config = dict(
    output_stride=8,
    activation='swiglu',
    bias='none',
    parallel_block=False,
)
Rows from block 3 of a small segmentation model, named by matrix and row number. Rows with one number belong to one neuron. Each number is 128 + 32 x the weight over its row's rms, rounded and kept within 0 to 255. All counts start at 0. Numbers have three digits each.
After each neuron's rows are labels from the 100 images, of 14848, where the neuron reaches its largest size: "top examples" is what is common among them; "lies over" is the class under the peak. Only what is clearly more common there than usual is listed. The data: drawn branching plants. In brackets: how many of the 100.
# gate: MLP gate (model.blocks.3.mlp.gate.weight, 1536x384), inputs 0-63
# fc1: MLP up (model.blocks.3.mlp.fc1.weight, 1536x384), inputs 0-63
# fc2: MLP down (model.blocks.3.mlp.fc2.weight, 384x1536, transposed), outputs 0-63

gate.698:142181218139181187205147151136085127100098137207119088110135165154068175152100196135131123149116132145079143157131133141118118086119151082100091132105121130195094097120072163111143108150148130
fc1.698:168103092143125146137098168118185126160069130102146122137106077097128107079104113178108204109153140081144122140129072089130211072134182122156118159126131106091161168137157100151099133089081140
fc2.698:128119169129097093147102101113125095153175122117129115148152098165097122157099142130138093137143078123125149128170180145188162169126098102161154085177134097175116186117063186186086125128117156
top examples: three-way forks (93); narrow (82); white flowers (43)
lies over: foliage (81)

gate.534:080101151087129159164136139125074119069142114168089106148134095141088123145097126163122122135172105080118117120156078147076119151057146139084170138171092163121113162136076118114144170148154109
fc1.534:081166177118134143115145098155059162156138104154126118145134106090139089155097132171132141115190129124097183082155127165107164163150138089088094106164153156142105103109117185090181129146097151
fc2.534:154086162120118145174111112032177160138135075109129125132101145173164103161145138131147136134152093127061135158135108160113172054164166138206175146086109094134162101085118154130122128159109108
top examples: narrow (71)
lies over: wood (40)

gate.312:129099168129172148081133132114067164120164149174080157133117181088148138189143153153129142122152132136087149136095122141099148079141124115174124096175130197048107146118119146151141176091149146
fc1.312:169098105158163094094186120108108099105158073092124136158096087063126194149156159156127196166129168177062122187128134119092110065116109071131150109123166090139102110116084162107121158142098162
fc2.312:132146144134172109094141186167144115172172147082121152155103161121101130128090164121144087168158138108099116088156191135105159108112114093100110184176165178135097106061133159173121127148190100
top examples: narrow (37)
lies over: wood (38)

gate.550:110136159111137122114123111132058073216136155180106116117162105116121076098088169111090168160169112120075180135179219168159095167056126102108143157150075160083136123092157134148107131176152190
fc1.550:139123132084149139101116146200131140180157111136144148129175103116115185096093131129123117121108130096119101168159074169152126120147160154067175122124060133092118095099111063139121128101150055
fc2.550:190136098111127171086150157094080121137120190156168115095180157163096147123129109138155130091151115159124141082105155146148126083114104116074100153139122101147172118109122031090162130109145120
top examples: thick trunk (75); narrow (68); bare (40)
lies over: wood (83)

gate.451:132165090140106143091096166098176155060097141127109119143101068109100163065093170139115115122146098121097112146157161177117195087150146144073095126101111107098129190058177080151110096123143190
fc1.451:119128144127094090132162154156100152135139163154131125181067102108108149169138155150181102155100142168098154130112117092133125035131106101149143140117140140091140078159132154139118123136141141
fc2.451:136142139082068110055185173151132033014086164124105112155113125205120140143116146143149087107105064092116116056100114119151154123121080111113121174142129127166129116055107105071140132121071120
top examples: two-way forks (69); green leaves (55); autumn leaves (45)
lies over: foliage (93)

gate.6:105107112118108093137126079123198168124145166116121159147151152135149154155158087148161081095157132100158063070101123106118067086086135115095143081135077134123115100128119110185080144173155146
fc1.6:087128148205125101177188125112144148123130124176153145122124112128111128143146116088110104131136087104163105078132111070045115140120118134134112139195029145144129136155157140151147113113171107
fc2.6:096112161133170137145073083129131138126090170156124152142128069109147123143129161099093084139106121156088119108064107109148132080139177172085127124120147156161160129097145107103100143123155121
top examples: narrow (48); green leaves (46)
lies over: wood (66)

gate.354:083128171103182150135098141170061122090164136133139108160163215133136142157190112152136059143125130091073141141070189113117054142106197156130112113144143097109133120102121124097160196102138106
fc1.354:091132134158140166133115135120107177134134135179109070161112140102168105132087178156078163147165137064121070144193174086117166155100127092085108181131091183156135152136076105140171107133148132
fc2.354:159153128138098149122194103150078085170085114155134139124115146065148166110102150100117138097134123215178121139114138143102091100122104166142118119093107184127167093131174138114137112153183107
top examples: narrow (43); green leaves (40)
lies over: foliage (70)

gate.10:086146142107129180149181133142161102179077201080098123155161146144125145160205150175109157153132076161156089122189151071122153080084115128056135071169162139187118125092168161093124135099133166
fc1.10:091130085150122184103064114101141151141123145122127112120194120094038124140156104104126088190143156153096117113084133133115146130126113116114107137123059091076156118087105188089100185147169158
fc2.10:095110152153081142147133134089120155106167096139092125147162161148148153169147104152126143131117136135067127123176109109110140088116114148138105127022136123152100125077091189135093131093144167
top examples: two-way forks (78)
lies over: foliage (42)

gate.263:146117160092209156179138130093118140153193170179148138128096182110142082107155111119135177120153175120221112122124140116123141203161122106165055124152136146120117167065200119134113123050158098
fc1.263:186113145160088142129101155138176124111119172185079091141109137139163134106148148077075120130104101125111080084045186142106126108104129141138154136117144116147116136115111139109147159169149154
fc2.263:162178147131154171142092180155152140150095094133196138108175101151110151113190097141164138142161132106107131145082107145180125146121153099081086088093151110126152110140103097161142154152123144
top examples: autumn leaves (39)
lies over: foliage (39)

gate.459:157126129083057147126146158193148170105121124156098131099125098143157196102191115096145194129190133110151190167124117103153137193114088120115149169217095124110155139089126114209101118176162113
fc1.459:102116135101111106066113135128141054152112162129145160105127221126074136117080174096170116128105117090120104106110170116191125100078110132124097123167136134150115146112111118150101119068149121
fc2.459:090102148083146136125131194088163108195154093148097089153132104107131101188152116135176130133125108159080088133175041125139133112151109125143079143150133128162166167101165083104151143120042089
top examples: wide (59); red berries (52)
lies over: ground (99)

gate.645:117106132068124129145128129103110098133168089137124182186133136121031109123103111009105175147117158131103142138108087130130112130113153124166144096081138169124136133141129084125129122066115116
fc1.645:107068150148135144078106111111175144107112115135086150106093088127150172102133169161193119102077102160150148087156157117152091125102080135112145106151129117060116125139119084120140186153149146
fc2.645:094148082169136137139160104108090111141142143058110141148109145102146135122055136125145194172109105097129153117110078099143131068171127091141071151077132172123143179143174090156126115064110051
top examples: spreading (35)
lies over: foliage (51)

gate.439:063160128112079109190119131126087110122102138129104112191125129140191123133093144118182146095095101110175075107027113122133080155123119071128118193142127087150173114028127119133146111155162159
fc1.439:095119121125108064103109116139101126101121173175057124070100142112181113214139078113108134186157056112191105104082161123199101214128108090126074189161086137088152128130120135115152141149169133
fc2.439:168146134137141090195120143122150080113089054103123121085105083105103064089181154130101108138130108133125086110144177090167102116100149196143113038131115117085057103112173154101127101155183137
top examples: red berries (66)
lies over: foliage (35)

gate.559:084113180054147168117089123060150094120207135139112148140151139113165100160173128088113165105162070076125197099195165122112151125206117076133120179114134107143123104109152115199166135167123198
fc1.559:120189082152105114212206133124137162102095126142145087122166151089100121090083120201150122111159128150097086174114085173159112125084109115101130121110111162142127113082140149106085093178152069
fc2.559:153030140150105141121070080156063062107203160142092116195079104137110130141134127092099114126136124120167135068122162111077145102119064172126148103136110062118202071178108097168099171150113187
top examples: green leaves (99); wide (54)
lies over: foliage (76)

gate.546:120106136101165131101071139131131105124110115182144189181123163105054139148145135063076169138094132139151111138165136159119163172144108096139092107089135141092083178104198140113045095119105234
fc1.546:154137130103160149106076191130137180146150101093114112143077127147107087129112124113094165182109143081119088107140086160111172126140107063171081163085126118106181075169135121117109163135106094
fc2.546:177092057139090197186173122048111062106118116154169123108166104099165164116221138129153117082124104137139149124160182118107137122093152151056199151082117154164109116124106090142140152130193144
top examples: spreading (54)
lies over: wood (33)

gate.416:115141110123123105101113134176193104120096141146146143122073107149116166141121148112154130110120149116078117153128132115084151174102144132134129116138127129118110184123107078158165138146141121
fc1.416:142093124145113122085157146129119143096131164138112109162153123109141136203087108134144107154144145122144138114087122148097130166133089170168145106159082144164058104166120149140148094181116156
fc2.416:140155137094118097137072165132071024130177168052109123168147098120108162151130112114132126086126096120111139118165170141141144100123165127116104098143132168118137101122151048108156127119122181
top examples: three-way forks (87); green leaves (66)
lies over: foliage (74)

gate.292:175154149139146072159135110120136179083126160110197170137137157086138136113183129188174124094170101119168156139078134110155166106096142127142130182202140150091160135138123119129185148132150126
fc1.292:155083116074139131143164080140160160166131151094163154184125142116138188127174110147154111157203096128134126192175136102186159143120182111171141177180099136091150126148115112112122149110207138
fc2.292:141134104152186139160130119174141167092103175131104143126120114120108100134123141133132088155161130170195139078187127133074091167093092150098140065132111073094107160079084099174107109105133110
top examples: night (62); wide (41)
lies over: ground (99)

gate.71:083089135140127132111130078101088079139129163096143118176165117161094065208124136065085115174115116149092117181127080132120161121115148120132122166116113187069110071143105168110168122104127066
fc1.71:092142085142159104113107138120089136104141137128172080137192135123060134117168119124133116138215103105157120129145115106145144102117112131188157144165154102069088121155176119119051085100177127
fc2.71:141174115112181098094105113154155100145138170149079123175151167139084113177141148108130107179115143113134109110159096106167112143130116084184135138116108160121133072122122099091117095161066134
top examples: thick trunk (64)
lies over: wood (51)

gate.42:144164155153081082171109121048157166103180100112165209155094117103075122188115123126135127142115115157149128143093141181085119147103082124131125110113155142121162143128183139131144093082102118
fc1.42:098085170116127175145168110170154179208170155102164179086117108120153159166119140128112087157100136158114210187139122119170140111124110130141178175113122154140133123152182073127210144158135172
fc2.42:101096090172095091195035150114167089090143082140080121163144154129145167088102179145092192101105102125070134072175081122099182081058142134087106112131139104133115132086166144120104154113144149
top examples: wide (58); bare (41)
lies over: wood (33)

gate.494:097109152113109164133162108138129123096082161086141115072096171124100093145129119148116125160120140117120082127114150127110089130126131155122149154126158128150136183146100099171113155151142124
fc1.494:177095151120152136176116114144115162164073129153138130122095082089140098139098122074098108156184129070155140123122160089120150127144091149077157126131142115142098159112169079087101161186157112
fc2.494:126070097185095110163175121115167178090094160162142135077100133136164099085123137150142074110149180117151111119160127155128057131128130127143121104119138115171128134113141138193090132121140130
top examples: night (78); white flowers (69)
lies over: foliage (59)

gate.286:109100203116103167106123104159186136134107134145170124088104204062149110139127175125165101117109128057143144105098133147049104194118108153066083132157100117124083159132136113113128146177130146
fc1.286:163163137096148152087157106162172163168092101115140116123080112114157134109121138114129123137138124140157111119196139114113150137128117134135109125170131163103064158108063126128132079150131111
fc2.286:116120124192113120098136119121083097101145122130074126158126118125116131108150122133131105168121124065157138176095135157148121119095186201098168136138132186124170063163113107103099147077145144
top examples: autumn leaves (99)
lies over: foliage (55)

gate.480:190202130174099126178106149079077162087131148140167099187149124143148070104182127178158042116157143139130133132177154147110155135110153168200082146126195108115146122080091156173144154128083140
fc1.480:206170119119127129129147116119071179095132111088105096148119161135131107139141088132176056100147128116117155164192129143105172109076152164160122159138177162084134099045142156128078168153116132
fc2.480:092081155067130092136157162102176174124164149154197131051147119229146130070149151115128109121157131048126129148132115143164076113150148093127188158152137094194158199037087082167124143123177107
top examples: white flowers (54)
lies over: foliage (87)

gate.608:117120145133069126141150131122133089121088112082151120136073128206089121116093137118126146191130101138121122102110085093177095089133156130158164163096133192105183121202181102102145093099077076
fc1.608:207153087128139117112125168155107075116170170121097123172135160124148051132135172134154164102083115107112134140176134118096134139145139123146134100154120142100079119121141123174155152206163120
fc2.608:117154125057068118094166151129186145134111140085148111118126130101088163080133125129166078135161089161101087167164171103142147077091106118132139145134087187141149054181091141110127138113136082
top examples: narrow (42)
lies over: wood (37)

gate.584:101130094121090181147210163104135079115147121133141088118110125126087097124139185128163091129169090140137134119100127086196128122145141140132102135121142138115062125099192070213087138142129136
fc1.584:179115140107129116102107081126064158131110175090126106181165119162150161119084083107134175145084115113137193128140153168127143126118094147251157097135149161116159155143135152083099123081110147
fc2.584:108129114169133098176154161142106139073168138096209120137167160097117108139119109124130202153125086119106156138119124130103181160144162063165114113044097176142144124131091139197120131109091116
top examples: green leaves (69)
lies over: foliage (85)

gate.510:179157155118142113069150099167101089155113145125155140130095150162146158114071135152113107106156115094137123128188159118158062149151148164147148123096115121082077104067161134079159146165127156
fc1.510:099144135185134107128090082153126166148139147079158080084114104130142101134096153104140132115094124100169111107122160073138158119158123055090126064078096090119130097197135129119133141120159088
fc2.510:090141137119104124099105110091085165152111176150079136115130147152100122096086078125143153138126142079129153190083102110114103096122101170083174155134107138145136077124083072123145111137074071
top examples: autumn leaves (83); two-way forks (80); drooping (48)
lies over: foliage (39)

gate.217:102115183149116106109111103114094215163124188148136123143191117143143167080137102087112080170172117147090159119136172132128184129110089090091115158119158098137103131132100141162143129129118132
fc1.217:103121191124185075090055163090108178150116178160132172093142129155160168096086092171128137139154115117092090129142132094078150093115085130130095115149158166136136117137132149174108119121093112
fc2.217:076153101146083148162097120083143175125107163127167117130130117125194081072111125151115136147136152096138132175163179148180179141145190155102132169153141164174079086074079116155166131147093079
top examples: night (44)
lies over: ground (93)

gate.594:143118091166088139126110159151126073166091129153072073102131191166134095099133167180124178105120123103133128155166091128104060120096129087100110182112085189128147130105141108095110105068095107
fc1.594:110119108148176079083098104137070116143125139160116097128216101172091139143183181116065125110126097091143171099121170126133079110144146107151060178118133120105131144157120112131129082160152117
fc2.594:120093154155123132099159096080152179105127113178156133172105080147103130226137074109123080114128183081137104172164177129173129135147140102154120112103113093187129160182123136063113117166104160
top examples: two-way forks (77); thick trunk (60); night (45); white flowers (41)
lies over: foliage (33); wood (29)

gate.237:078091118133144148121092138071143106103170218145115105162098082114139158204109136118119071150106189144110087078140124138188130068200113161185116120089172137080111144113169073150107132135080107
fc1.237:150132116124152112112038119124124134158091130130129080180147190157142153115138138058115081124121099174153174118131134189103163089106098080120152185112103127154127108128114103131108147083130189
fc2.237:157133167200158059118124124207145164118161196121130101128089044127093151097109113159123127099129155064127127149099147134175131118191133126116108068130178121082116114129060132158157104121157129
top examples: autumn leaves (45); green leaves (42)
lies over: wood (29)

gate.211:130159147106122100129159184146138127069156117119126138146144127160071099152113107116128132090111097163097123094107151123104220155202129100082078088124164124130132102134121174158142124094139117
fc1.211:094166149118084031100113120144137097126178107090191194160098197102100145114126092143128145144177129193132175111053131112135142128148156114127113160090132093120141115081132145194191153134109180
fc2.211:109131092158156157173087119140130142123099079126091130121113132114165119144101102090115170102119133141122101195150120131155147158141148075088121170126124102113099118051123137148068141161136103
top examples: three-way forks (91); green leaves (71); drooping (47)
lies over: foliage (55)

gate.56:092139102144125172142183108093100125113168161144101162095097121107125166118155105184158128082056125234137127091140083111146130167149129058168157139098128159173170139112082098104126145175093136
fc1.56:148157145114096159127122125169113131172132107152139070140129180144102116055109117116121062145163083084068033160103110110137133125154113113153143127163127109063135146165147196158134148058112113
fc2.56:116111129130107076146151126109136143152149171073140119150146140215055165109159097120148150104116170146143135142158136145134052095086153156122101162148129103127182120144095092120155135050164232
top examples: white flowers (60); narrow (38)
lies over: foliage (49)

gate.84:099105155087133170115126161094162193099188128169120139185117136142147129145081112133090084165108103202134141111086145150187172133107138115114174153128114161133143146105101097166157166140142093
fc1.84:168130136175107094161099123168110145131087150156152067118176112164056151135139103132109124150159055110141134123088132130184128149128109103150114172133182086108063077129105101133168110210160140
fc2.84:132146118136090142106128115141139148128138175115147148184064150088121109096117105124134092080127146175144109161089127159147080139067117117068191090152140121170100160168159115111133142160144132
top examples: narrow (40)
lies over: wood (28)

gate.117:148091084119096162171165174093176141105169070171175135173134132113129062131067146134071102133142104088147153132138138077099110139037146127163109111132108081130061137187130140122156162167204089
fc1.117:080088123131150176141096115187160120096118081159128145102122150131077083094177111121113080099117148132138111086112126182138134141106090120131071134180064152182124127117087172109098141084125126
fc2.117:135096149089116168125149129090172134165174155132100133134147072157154201185131106132135082167133155159138113162101165145141133115140160141160123137074121069144149148171146106119100152138209099
top examples: green leaves (44)
lies over: foliage (65)

gate.622:081122130128115129173106155139085146112142146101108082120148131180209167074114104154109081182155141177099107132184158136107078152169140137124082146102041153165082127088098186099123108116127074
fc1.622:109107107171118129171153123096125137110103113105157122141115130097110158087158124168051180143135129115146088077146099150123163125157115137165126092153107125160147137064082149078106068143142096
fc2.622:111052142123180104152189133130157117147123077074107103127131143117132099147141144122136158195137175147134152136127100113147122134136120195133161125150149076129081112172107104130090122133159116
top examples: night (47)
lies over: wood (34); foliage (25)

gate.456:092143054191143099144049110096167133133135087124149133105172106130143138130195076166109155165113071174112141136114129110121120111094097142098125127140100050133154104079165100099145171095131127
fc1.456:109138088148168128129163083106124072148108150120139122150166132142112091114144146145114131160121088087140125138093128078152124117115127177115169140106101136154210064096148143126124172131128111
fc2.456:143088134138105171105125071117124116104122223118059142165129103179199168141112134117144129158146126129153111068110143147193070113162104152183150078142120125082138128062117118055137098103129106
top examples: green leaves (57)
lies over: foliage (54); wood (36)

gate.135:180101093118098170134156133098118129107129124125143133135167134140131162084147065142084109155136131084122158194117081153140118114173094130155099082158105153099138093137148123053131118098063105
fc1.135:085150123103114124182140149170155147143072107131183091074129135147164112220075108114130200113109086165096120132141171096149133226078120145114164075112122105158127128123126158185134137114232123
fc2.135:122133157153092107139199100099128068133051151160089112114169132130088132097149074133172134126118124104065108141144096134141136115076183100051110121186095149117117122144108107113117129086166071
top examples: white flowers (74); two-way forks (73); night (51)
lies over: foliage (43)

gate.207:044074099132124115168160110124124103109116083119110096098119181112085103163089107157095128110124144129132151099109087182073106170088136129143156148088135108049098128142137167161159177083122131
fc1.207:086144072084114200169098131118126078172164107181137114136146154110129084161136157117157113118110128185086059141141178097144122174143030134128079136109107115121151111143081149098151145153099081
fc2.207:095157158140143138148173159183126128176086160095108112106105154067131165133147113118133127106109116140150146143100121116132082111153105119160134156228131207089110189126077129108081134077109131
top examples: white flowers (88); drooping (37); wide (36)
lies over: foliage (44)

gate.616:196182054118140151109143164149119081102148100147134122149093115125080119167144166067170150084102117116146105150058110200083105120084125112096080108129151113112116152098097135104110166094143180
fc1.616:140124126042151154128189124146144098084137170101047151074167105140159143106143175217086140169088115178087163107205124163075101136120153185117132121106075112097131109136154119127122063121114086
fc2.616:133142113150098158133134181141103104159121127119089151121148121087155133087133127109117127158144108140119154115149127112145089117133102121145125131119133138145142119122160108104141143129150056
top examples: green leaves (41); narrow (38)
lies over: foliage (40)

gate.260:100144074186076160093130070158138074122129144182106175072130105109143131132113166126146165123128114097150116138124136051137121076110132143184142156153167127159174158122149145170185145088098078
fc1.260:118110143165120151152078033137168078140106172171101097141140115117103200099086154187163077127118160126105148186079067081076158043145122082113102149156166139133112123111127099167211086125137155
fc2.260:146090159146140122123112099171097170109126153134155137129130065166175118122176070134129129067120203129134121176175120137156157098139139171134154078156166112164192143095144186126138121104122124
top examples: night (77)
lies over: ground (100)

gate.657:124138146141078126141061146128116157162128073123165145122122125120137165140099116141148134135124143123134124116127088181123104127116097151157106124140117122097130136119127155175153100105126127
fc1.657:135121131133169069103184162114055130111124169108142159104127113151148137102070143086167150115105114122110146126093087105137145107124096148071099114086155146073140135110174146167083104135183158
fc2.657:168106170098150144069103158126182125157126112111119108183178112050105151145117137185122162129140133162112107117066163153099145134130117063094144187142092156122120164149099102179132132130115048
top examples: narrow (78)
lies over: wood (93)

gate.385:077132096132181155090128098175121148156136102088090141222159147109078087053096135076149163117171100104133118091102090182089139140128137117086134194073139144150102138120098150081160170149143097
fc1.385:088121095128119130090145152095097134161128117097210114119140139139100155109108087139096168141141117106157140143098130144089140162117145102140092193097092138083123083101129098109140128145128189
fc2.385:195114123210126137136065083165119187109150156191102123119115151118169103114175125110137105148127165072106106133116150122138126112132166132126161150111163141176167077145156123133176139103126129
top examples: autumn leaves (40)
lies over: foliage (70)

gate.529:156123063185119143091151131221084166138061135111169095096215092127128133093117140165056077127072126087147106106158133061131113118079126116122106126113147134110104118136138153159146138081138103
fc1.529:115085124128104134104127138082132147154151182197145085096053106089204094200170098134139113105064171112161138163167088085118112137144171143125108142158160113108077126150073118255151116150070129
fc2.529:079124091149161105154096092130123054155181143147096103092099100138097131109138154155111101125114113142144150106149084106109119096134165136154161145166094156144112191150176125141123132172146175
top examples: three-way forks (94); green leaves (60); drooping (41)
lies over: wood (40)

gate.624:135170133116142155119098119143138116174114146102161164085186150178161180120125142116057124098092128132097166117099143108126119118101092108031111144062101110152147116131086064178140157200130151
fc1.624:137155137193109140155138119191112131085132133174121122150064119085119158139146136134167089096156124136074127135171073142153097131148131173120074162128099132140086113145102167081153150111127088
fc2.624:128103167121134161102129057115124170126169150117103118125118114127086128167104100130149129067136164123168173105141142130088196083134126104150202082154122111129108136130105087153135132105118144
top examples: wide (41); leaning right (39)
lies over: foliage (26)

gate.68:151151103153177189076141146103178128061131103147162157142136148124133129124153103130133157094138100140108148169111110131125155106164122128123058120097180178182121089114142100083149154054123149
fc1.68:158125131115177159088110138103152139043095112133143149153137174130148127120171163172122173123196139104092115155136133173109118114110157116157125102130106161175137127155096161017111132088171122
fc2.68:126116157109148088165091134170145151129075107124148145159175101099174204112144138129114117104149090133071179144136101107138105188172099122142181157174134089121147077088087107122129143128179169
top examples: autumn leaves (50)
lies over: foliage (28)

gate.9:200156161158134138117152128146058114135117112144110162079124161170129091070087073130125037127162108062113086160187130135083128139150160107152196094108110099110144173093072174168113142107103084
fc1.9:198130171120158130123135071145097125110093102092149127125132112151153095108081054158124083093119109101126130139204153132117118147151138119120158122162128209131131161100081091101115138175113099
fc2.9:087148155123163133109123192141114086146153071161218136161104164102075140202156083178132162115159137164176130113154155110108063135104140075087119164151140139101149128177140147141074123094113108
top examples: night (56); white flowers (37)
lies over: foliage (53); ground (37)

gate.25:132092112118116120118120171190095189134148184111119141162086138142098136137166118106170160154189106136184162206146109134093148168111130118154117078183114167092103114147122095131142116136172075
fc1.25:144163110108158109113076136144076149070132146130124162137129146140151140132172164165137155153162125173129168184110157165175106115138120103194123144133155097122134151161120075116145109138168077
fc2.25:118069139111157089118120146096160099173085160147145117151133080116067127151130094148130117071114123132119140130097070153188093113111092098120142084115107165175130125152135175096152121074132126
top examples: wide (40)
lies over: ground (80)

gate.273:120155161107150158083094116159129146059125120097091123136051094136080104115167091162090201119107144116116162104167080135077138122148124166177122142116083142111126215109096155128113137085127141
fc1.273:161076131214068152165143112053097148110134130143113089105138123099121137153112113113172172115076161093162115117150121207115102116093120106151174143132164145138135137111117166165136090195155145
fc2.273:139129158118198168107150112069119148163156150097123140137131146116137134173070078123131078116111107133160144150130142096131150124157155127120115117110074153101117095154135148136111131116092085
top examples: green leaves (66)
lies over: foliage (41)

gate.248:104090143086166159138068122109145092103111101149164154152151129195094100161125128148143127186149107174141139103123131077092171189088096091123110080176135175136079156104152066179136116086094155
fc1.248:081134150170053096134182132180078136111121142154124093148089184124070199134133126145119105123111143154076164113136134122180074083086129138118110117146135147144123158171136159133104050178125095
fc2.248:127119160107133129079131103089094124039181151103116110148106127180088157115112104129157075081146144100172159152072108116155148135156081111172186103135136107122098072124107147160194134169117107
top examples: autumn leaves (61); green leaves (39); wide (36)
lies over: foliage (72)

gate.336:112132169095092119115114111145073096072161124142159118096121151145146134129163126095118145141133168188165093132130132162176133171097078089156116131136109116110182135077088119110152130148091102
fc1.336:106143129109071093119122077142165087157138114168186139131093111114138088057156131144130080195096084114104069148142104054128143114113109124116104137144129109115107161126106100174098097092118157
fc2.336:147147097091138118145107134092141138113094097113109130140116119049162128161130103112147169150090122140124163120133128123078093161161121089101154143128122126146123123125184086131082154123073021
top examples: two-way forks (94); drooping (67); autumn leaves (55)
lies over: foliage (86)

gate.647:129153068120099144160069143095105110130125147153109106151129109109111095121149169134115132103145118115114132138098130138130145143172133123135093126144128127072149126127105118089116149146109153
fc1.647:106146183105208184129185115154112173110118090102125128117119102109133170166147087045093128106094107142101097093104144133143138124145087133147108123117136182169114136161162211141126057155131136
fc2.647:138076113158116148143127124084087123159128131085073153145144079054121118128093126116094143126110134187116120108116131104155129109161055147126140159077072088093116162142127174096068116184170074
top examples: three-way forks (86); red berries (85)
lies over: foliage (41)